A small spectrogram enhancement model, trained from scratch: 11200 steps.
Rows from block 4 of a small spectrogram enhancement model, named by matrix and row number. Rows with one number belong to one channel. Each number is 128 + 24 x the weight over its row's rms, rounded and kept within 0 to 255. All counts start at 0. Numbers have three digits each.
After each channel's rows are labels from the 100 clips, of 14976, where the channel reaches its highest value: "responds to" is what is common among them. Only what is clearly more common there than usual is listed. The data: two synthetic voices taking turns or overlapping, over music, noise or silence. In brackets: how many of the 100.
# convs1: first pointwise conv (model.enc.1.1.convs.1.weight, 192x192x1x1), inputs 0-63
# convs3: second pointwise conv (model.enc.1.1.convs.3.weight, 192x192x1x1, transposed), outputs 0-63

convs1.109:153109105121108077096152118095148099126159116076094087129150112156167134083119144098108155153160163085151126132105166096134117134109128134094150136134148111087153140089145094094114159121152116
convs3.109:155113160124104109122162131163164101133116111084126120154151097138131138132121108141109136124156143102128145102178118165161150143122113113092115134123144109127162130169085110151149136133135106
responds to: music (78)

convs1.125:105148144089105129128161140120127125106136118113158150126099113100145134138105120134135110143113124132130139129139136108119115133121109124115100115083142144118154145106152128124131152091128136
convs3.125:136066147136140109103145103152142135154161167120118135226129138142106109110106121101122152153164160095108091114117138147141123173153113111128165102129119117141148118096101157138114152103123151
responds to: clipping (53)

convs1.57:154126113132201131125128105141135152126117160142126165160140110124109118105100117185131195150120120127133120138112201125133114114153154093105154122102128167067125118094122119109076132149098111
convs3.57:140142114153105084150102133161135107103122092115123137197114144132135133133139134140089103128127154135109150125070093107092132135131107110093147109071117147077122126118109165133126123167156152
responds to: background: everyday noise (60); crickets (44); second voice: none (42)

convs1.143:127208162143103130100115115108130160144162125145122148106085151136135122117112196116141170174089120141131102139125167144137157116092113143090170106114138129133129080112135179150094144132103149
convs3.143:120117153109097150141165098133152099102112108137161137099129148120081088121102134147117088151182091146155137126174141120129134127131139127140137089161090118135087115192143165138088097169133119
responds to: thin (high-pass) (74); reverberation (63)

convs1.160:148138126133114130132171121111097090120169093125178089137136151151136203146143137135145134111145130132150123151100154145160088133112132176125143075146131144200122122139143159179106147168119157
convs3.160:137116104100108113164157148119090114104125171150115123132105159136100126140166103162096108136140113126132135116137133139165142127122094111124133095113080135122153131144136144147165100126127137
responds to: deep voice (71); first voice: deep voice (61)

convs1.77:176124117122150140128129172159114111140091142122133163128123126146087165087130141142105129109155091116193090168141115077099131131162127148129120101155142121120088119130189115142094146127126131
convs3.77:106110115114104138126126113103111108157091102131120176165121140149114084141077141153092099128108088136150140121116135068096106149132148108099101106086104119105121105125117155118119158110110121
responds to: thin (high-pass) (43)

convs1.10:166133141079096120148107111116146130080106146125085124137148151070114165074106158132131082130146144119106160118115151072136159102101134138130137187133161141115100136146109102146132172109145147
convs3.10:113104134157066153146122105127105173087097139123149178137112132112103076140126162163106142107112141129113133044165128076117096132167146074091126116124108155136103146097112148150119121115124088
responds to: engine (31)

convs1.84:110145124095120107119142106123128104143131127136125086150106169111132156115121107129102134111166153125129128143130100113090135152117092137122129111091178149136116150099170125179119148120128100
convs3.84:140127124135119127127163119141105109125131140114108162155089168130142158095100126154145081099115125080129140145124146132147111163146138097147101148108197149140104138180076139147143110119116100
responds to: music (69); second voice: none (40)

convs1.179:136149107108148149140153143133124128074124156112101127119108128107115129122124154126134153126092138151082096126110144065073131151172152109171133104122152125113124125146142148146112141121166194
convs3.179:117132143137116131104126119121149132133134148179131142162106125118123126116097103173093124142106149109119119077150155160120152100118140087135134102110094092107146116116131178061134142145149131
responds to: thin (high-pass) (82); deep voice (81); first voice: deep voice (66)

convs1.101:097165118117176132104115107110101096084138140092143116152146107171168143097131099091073131136123108108097132111118173097109140167138116115105116120112150148091104130122129141116090147095117106
convs3.101:150175125149075152163102131116144144052120145155128149188128134125108110127094127133130125086142165114102170149112111129163117123127132124138097116076142147135095145116135105149130122113130153
responds to: low voice (78); first voice: low voice (71)

convs1.43:104108129105158137123109143134084104133140173139082107128102154123116116116124117118156126121182136112124150097121137128150124122133168116157161099164114101128166132127053118137115122155122099
convs3.43:118087146090150086140126161125107104082112146172121122214120129177158150178142125158140136136100125112108151092138134126154170130113096109149161127129071095166133132119162136172182121160144157
responds to: music (89)

convs1.116:129135099147170125113179150101109099085150093138128144134122155169137133137143118124110098096137160134125119077126125023121118137155119159127099155108096109141142080123104110101132116115170138
convs3.116:116125147147165153106142098148142135177160117087112129058086153144097143085088128073147118142095089135159134186144114136149103145133155145128150115158151128138134125135114139152111126131109145
responds to: mains hum (58)

convs1.88:164141107119097176118099092153104148142118123122134118172131116102150123113120145194087155106093081176167088171129135124075154137107115126124131079122140175135119108155131128122111110118142126
convs3.88:120100112111137160120143151123112146138119079129060088095126137110115097115151101146128153119124111127119104120153150094115090172145112125120101123108129110151119125147150154125104091158143185
responds to: child-like voice (65); first voice: child-like voice (54)

convs1.53:093094138112205126157126129159155143143128080162106099123144147142101136090133112142121153156063114125154220132132144140126106084144083134153126159141119140099155137098084159112115140186110155
convs3.53:139115115121189120125134174119110108115141165116065152152100127164137133155098133131111143142104106119124103093109121135111117127135131155125150082088124103106150122100137108146185126149138158
responds to: stream (36)

convs1.105:143095143133177123128107115099155112133153112155166147115129097140126144147097086127134130171113097082124141146134161130114147117120127090150145122137151097179117118144136156125122162137142154
convs3.105:133113105115150159111141122139124136128147082166110108163139152090079112113115121105159119093143133154120156119100132139133116124126133098145106130144138097112138125159101040137124155163146062
responds to: child-like voice (73); first voice: child-like voice (61)

convs1.158:116138125122152160135119104076166155124154102119161113123113164108137104123124097123146143138104153116139164150128165152162117134106148094106153149122122081160115102151155148106135142102098153
convs3.158:107122131098169130137127130088198129066098112149103120147130102131153132127149090124128091095127188178117128131097099090154121120130136164162146118096145138121159110116128094115177150193119091
responds to: background: none (60)

convs1.9:104115146115122120114167118083165115111135079131096119126117137113099110148120114125112093109110145136143117174165165153179089156101137112110146132093113155192111137122113118151116117112159115
convs3.9:127144146111135126151131123129112082122155115123147134126146116136116158147163157134115118178116142123165096075119131136167074143085151135119141160130108158137139082140139058132127112089112125
responds to: first voice: deep voice (50)

convs1.76:122133135123131090119105135117151110142141132141118128115125112114147145153090099121099112115134110119123097120148103084140120158131148141107140157110137147121098101113150138120125124131131112
convs3.76:137105161101167123141129114130176149166138156128132152051067105137083125112108131098119156113123071133124089142154129144118079112116130181132165142168137139152087159086147158126137125134123142
responds to: music (80); second voice: none (43)

convs1.130:123114137125160149154120135156151114127115179104132104102128149120138152116159153153131117119163141123123116141128088110146159158151102103092101096131131080134124110107097146107140160089108145
convs3.130:128115148114129104126119123109133118114086156146149115160118109117118144109179112106099169105138125139128137055149111155165127165137097176093139143152105122116125123095113164095152100153131145
responds to: background: everyday noise (64)

convs1.112:102152117131105109092116122127119120119104148133148136142134144130128125144119136077126144083153135158080126141124165154125132213134095103127118136086173097120117132117129149116127140138114165
convs3.112:131135101142137139164126140104112147137144099114088118095139138105150168171105147101142124099110122099118107143095144103076106102165122121093113187067115122136108106125100107162162178099149141
responds to: deep voice (91); first voice: deep voice (79)

convs1.96:127135117116123146149128159155099127119155127131085126125096135050156144150148135114155142141136063101117156112106134096150116129157157159097129094099134143120138116124157125099105133147134133
convs3.96:128127124148165107140137102153107114187156141085098111073108113175136140090064098132130150109133073133111118130135115138140081108118136141166163141130123123117128135139130127130132167076130127
responds to: music (64)

convs1.115:102108140107169119119100138095123135248113125147101138182103133128102124140094096136138148144124103134116117117127143127141145112140132117106150095119098118122151136126094123137131139148150143
convs3.115:134111125148118136158121142152125100170107119094133074175118131141110151137126125103114118119121122132129144126122124134096118109104128101160137092127106105123112138110088131142152132099122120
responds to: child-like voice (69); first voice: child-like voice (57)

convs1.120:154153104150115128106164147102138102117048126103107163121166114109119119135116144122111144143111146070119113120125136123116101106093156176138145174062149155116136089152149095145121135108103109
convs3.120:129189155154079156123106111158123111108144125117142115200144151120144122127116139133159117131116153122151122102127163130120137129150076117082137099122136139099123099112135108113172130115154167
responds to: low voice (79); first voice: low voice (71)

convs1.58:120133125157157143137103135109110112122144121147093115152137122150128133169133082156136084090136113112150152041101109138114107123106104150160169093123140131151147126122180144130120128129095112
convs3.58:122172132133149139128125140157152131120131135155121110128113128076147149075139118098154146141126162136124130139113081161168145116104105180169115111152123121132141108110101000117140164148130111
responds to: music (85)

convs1.186:115135159120109118185160160133104155149090121160101149138077060153155110088167125161135142140114131122150128096111165120110121147142115098153123160091104147106110127154106125109141142139133147
convs3.186:124130139135116114131126138149160134122153146146109140113127107107110145133103135161116140153093116118105127155100161134147108140131119115143117099125146106123122164115109123139120121126139112
responds to: second voice: none (43)

convs1.32:156132157103109124141122138102126130109118140100115146153109129139128147142105167143156166153125058133120153119114118172092146091108108126143140132109140137184135133169085128171084136113108132
convs3.32:134119131124159122124139181170128091190154149111135118110125107118153087139127116093138110134150103098160147136123113118121131159138095112136145139158056154138141102129091106141142096075150125
responds to: thin (high-pass) (64)

convs1.79:155137160145142119123144128159129111125139105111133117131137151193183155139181123125099147140137112140083120122097131166131118115124104124106119111123118131084129167129149096134110092123081128
convs3.79:130130152110130110128136160106076093135119103118124147094123145081094141100113139098125158091145116152160072167107161093148115129149140117136126141121118096133134159174160127150149148165121121
responds to: low voice (84); first voice: low voice (79)

convs1.29:145140134131163115115151103130141124111137137023145070129146096135183138145143110116149133129111118118108133120124106133108149126093154115159173141112113151135121110169134112147117144057119104
convs3.29:105136140168090142142149122114118141137097123141152117118116116100154098157127127157079093155132127088148117086130134155104127115125099132121125127124168159133118089109114158106133146064122159
responds to: second voice: none (45)

convs1.163:110150144174158120169123157134168150117117111149114187119144128156126138132150113126124148098174150149104141147120160154147096152106142143109122094176114106146132108144140079175124089129115120
convs3.163:141145136159120142131112127100151135168097096090119118120122098136118136135108106101111104139142146150115164119104138145085148136131113116091126120094111184107131134123134141111142091127107132
responds to: deep voice (67); first voice: deep voice (55)

convs1.47:125148141149148100161119128139083133122096134129136128152091160143124123097088140127132141142165164117128131157155115161150120118129157155131116094121116103104133166118106114106133137119103119
convs3.47:142132118118122088123092100152110120142123183117126200108106095144162103128097115114139158139150122175137151123160140151132135128093100114085156107131141165155115134099163144119152067120106183
responds to: child-like voice (67); first voice: child-like voice (61)

convs1.177:103124182129108122140122130165143096115108111159171150103097168137086144111131151131079134134119127111131083131152150127120155118171132129116124153095129151135130105142127149154124091154139124
convs3.177:163137122158069159096143117156140107140103127117150158120143153056113132157164110141143093087145123118121122083184128123130110158100136149150131147076160114104133105148143129119116144106118142
responds to: reverberation (82)

convs1.36:149135157124122144130143127132170088109146168146130133147153103123119125113120165191140119128106144119107158102125149155127138144062141114125141124107140083158079159136083184137110081088141115
convs3.36:166115127142120201147141142221147119182137130132124139130147145109158133107120124096139093144122127098172154126121117109168131131115102107108119105184119167169145148115090105138099124085148166
responds to: music (62)

convs1.154:110114082105118096140119085118118144124109152089143127121062098145130125139143076131130124137133140098114105123118163140101169128107091115089112150133150086107149139115150116126110167115123127
convs3.154:116133138088144110117142138164095119137148117144105125133106125108138167113111141122119127095117070125054144146126130136125129159121155093134115107086066112163126137132102124130125154096117149
responds to: child-like voice (76); first voice: child-like voice (68)

convs1.28:150118101136141129123082118084120150101134131116100125110143153111114125115091128115137162118090092133130138138118113085119143120117108148111095138106126148118091151132109090150088171105129158
convs3.28:125138168158126114129131118105128102104108112168130165138100130140103131128118130161093122123135109117100096112136109085104157151135169131135142151119128104078142119162143190093154196176125113
responds to: thin (high-pass) (31)

convs1.148:129123118205125127141130129119119105109100156126114123119087125094106190096146090139141129119166110117126123135116116185127151132087146102097186105123132132143138123137140140159103159099151119
convs3.148:125175170171089154144114156116094110115124111138130136141108082159125159116161102091089118109112123134115146132143082090091148104118111131131149104112142139158100119158094121114138107126086103
responds to: mains hum (74)

convs1.37:133129095146134131090184117140092117129164113113125134115121121147130107089094114134116129128168202078101059155145119139153116110128110147083112142154124166147083088125209154156120132114151148
convs3.37:100116100128206131163098136068109115114161115111056101169162122156097102130134127108118118167131146146138161134153131132134117135160095114167121131161104161142168134076123080162133120102116109
responds to: reverberation (65)

convs1.64:132130141156185140154116132079205099133163146160115133120119110102133135118091138142070120125103104147142117094113110111146163128112107138121105173122145100109102122070160085138121099119090127
convs3.64:134108162118105103142140084134117116141141106109179174194124137187105091130097144188112119125119094121128110133166142112106125143150167119115116127117106123147122110134145208127107097131094127
responds to: low voice (82); first voice: low voice (75)

convs1.127:144103100124136139165146102157144154133139186105164124128124088114123117073111132122119091091143167120144157132112050146117125118183092140080126119152136095125151166156117185134140075116167149
convs3.127:119119109128111138149154109185144125103130151137113164172137153147104125155170128104170108134154125117084099162121136122159100106156129099107129152128126137106113129112124170132141150136127136
responds to: mains hum (36)

convs1.30:102157143148104103121146103094148144110126125144129102121186175154126143104166156109124112133142172127133169155097095146117126170138123154114118115161137116113090116113181153113149122097111127
convs3.30:127140123149117095082144133125160119141131169179142107121117101122139134112111161096116104115157102135140100130142108108119094119120138097081113109104089106151125107143079162148138144123118131
responds to: mains hum (76)

convs1.189:139156090150094141088115114127125142098106145126141119113165140157139094142147110141152134051151144133123155127116089153138132165093129070150141127114148091146145140124097123121113171135124168
convs3.189:114122117138152172125123129162159161156108091121133124128153123141092142100117146118140126131135127186140127128156105123112139133142118131169136153160083144161121138125177130132108115121116113
responds to: music (60); mains hum (36); clipping (29)

convs1.123:078138120120087121151085125129123122154132135179128136114126163099105157095099118176113106137142152106106144117137106144136131154097115118115115106157148090120103161137120136184117145167109108
convs3.123:167119148149158151131116169115074118118111121112144153228109131124099096128145083139179157163156118130133116160144116099127160134166130113117132096127111130107137176131180135139157112175140154
responds to: background: none (67); second voice: none (46)

convs1.147:134158129161149110114122129114117115130102185119082184156092125123128130098154147101170159153108118112120097163127168124140143093091104159125176159111154124117114089114155090112131107147113143
convs3.147:126153123175149144127148136136119108119147096122127117115085123049134147138164142134108154147103120155117137131122116155155137128119137133097108176128089160122112141106086078120188162167159144
responds to: engine (35)

convs1.136:144112119108106121094093073102095144131122150130130114125112114125132161101085132101136131143139120085122136139112115138155133134109119101136112143101135139097141064144096152169137172134135107
convs3.136:112134131110131128130135134144143143123076164126096080113111118114146178117129106155104142108101104128075139161101127152133089104154139119138126125127109138145096179116077134149133128105116140
responds to: child-like voice (77); first voice: child-like voice (71)

convs1.69:068176114119111089115138147133136142124106153168121113115112103136121119132127140109081082146139145140115122112107158100169166127140095135158140156121149142075131126119103142127142120097094128
convs3.69:107125106161120089172104148161116117100098134114097179187147130144168116182113100169068080125150112133135156119133119104115131115128102146082144152143132115125131122128110112113121103126143113
responds to: mains hum (71)

convs1.72:105122093079071081107130140133139106145107150147157136113094100126157122142185071136143135138122142112114194117117119147129117082127176125116109126137165115092144147148133156128139129147121131
convs3.72:123146105120126133140101141135074150149128099120123134117130123122126125138145119129148133116124108209149150155114113139149155112178100158112154150125114172140140133139125143110082148121159147
responds to: background: everyday noise (63); engine (38); mains hum (29)

convs1.188:116143137128135142140119144184147112108142111135127122108084173154159160130129141108108123122115132114087147154139121128097111122139096162119188122144112149106138147146114078117098125108128105
convs3.188:134118152142136126116131110127152124131116150101132141113147123147108109150164118163112131091124141139122132149140153130088138113136139183145159167123176157109084150157127172137077122131143073
responds to: child-like voice (82); first voice: child-like voice (80)

convs1.82:124154085109134119133109093142148177128103108134140169122136137096162159163098124132128126091128119108129148137138125125108137108086147130114094145108138107167191140125135166137109125140105125
convs3.82:109131142083122075117113116132111131102098127157169139127130162099125065112115123155080160113116128100083147102113162093139143136074119133133120117127132101100124140115145141145123145131138130
responds to: engine (34)

convs1.54:163092159107184110094088120122133126157119119134110156153130174126116135080135118128132113131144120116132181166120116180151150128093160153136136167119106116100166129108100126099117135140110091
convs3.54:125125101127165136101124147127116155103191139118100160162125144112127128111136125108158129107123089181096106107124176173104136117097162154106123084120104128148127101160165094114131130129137104
responds to: engine (31)

convs1.169:124137115171114171133147175108080129092132166151184150118106151112077176124135143145116114124174121107118118125125134113112133165119117151106141066187114113112110137148170143150129141120108159
convs3.169:110115090091138107143106128133147141082128146129148104158153120140124156123145132155119130138101132089111180112127095111147121118115097148121101097124123164169103122121118075187133111109135097
responds to: background: everyday noise (78); stream (65); second voice: none (43)

convs1.7:139110129118157151075127140181120118141148150108150130126144127134152128132126135123130157131140112177116144147143112133131119113176119144114115131136110103121207147114109163123109137140102133
convs3.7:134101134099108109115107130167119139139105129126109133136146109128145133140132139151132129135146168054139130070092104127113134113121116126070115100091128103072148105091149119106112156144115144
responds to: thin (high-pass) (48)

convs1.168:160124115156139138127123102148175149120127076136093147150158175141102186103130163118134127115073107153156149180134109145092155135164092109121162112145129122116138106146118121158083127137142201
convs3.168:136109162177141166137150127161172130113122104161128080102113132149100098136139120144140096110151099184117136140145124132117154174136126148153143167122081075125150102135198181147106137153119169
responds to: thin (high-pass) (31)

convs1.78:156122136095135152144098103145086099133113108142072109131171142125120111119112136150118085146162119120147128185152138133149142121115151122161164116141137157107173140055126120112143117158112124
convs3.78:140118128154135128147155122129079109139166126101160143170107137170131104137133159161103106144123138093125100117128084119157141127142136130151115114161109132075166162163106135102111168129120116
responds to: first voice: child-like voice (50)

convs1.71:109128136122164082119135115126131166130108108092161094125129134100159125123149093093122087119141192122090186142121080126146124163120094138111104147120153125135115130115137126154131150142133124
convs3.71:113134117116104090133175138137125107111133145093142157168157129145118072151152151149124119132129101130116130116122147163149160112141092166128123159101134113104137111115113095129155134113151123
responds to: mains hum (79)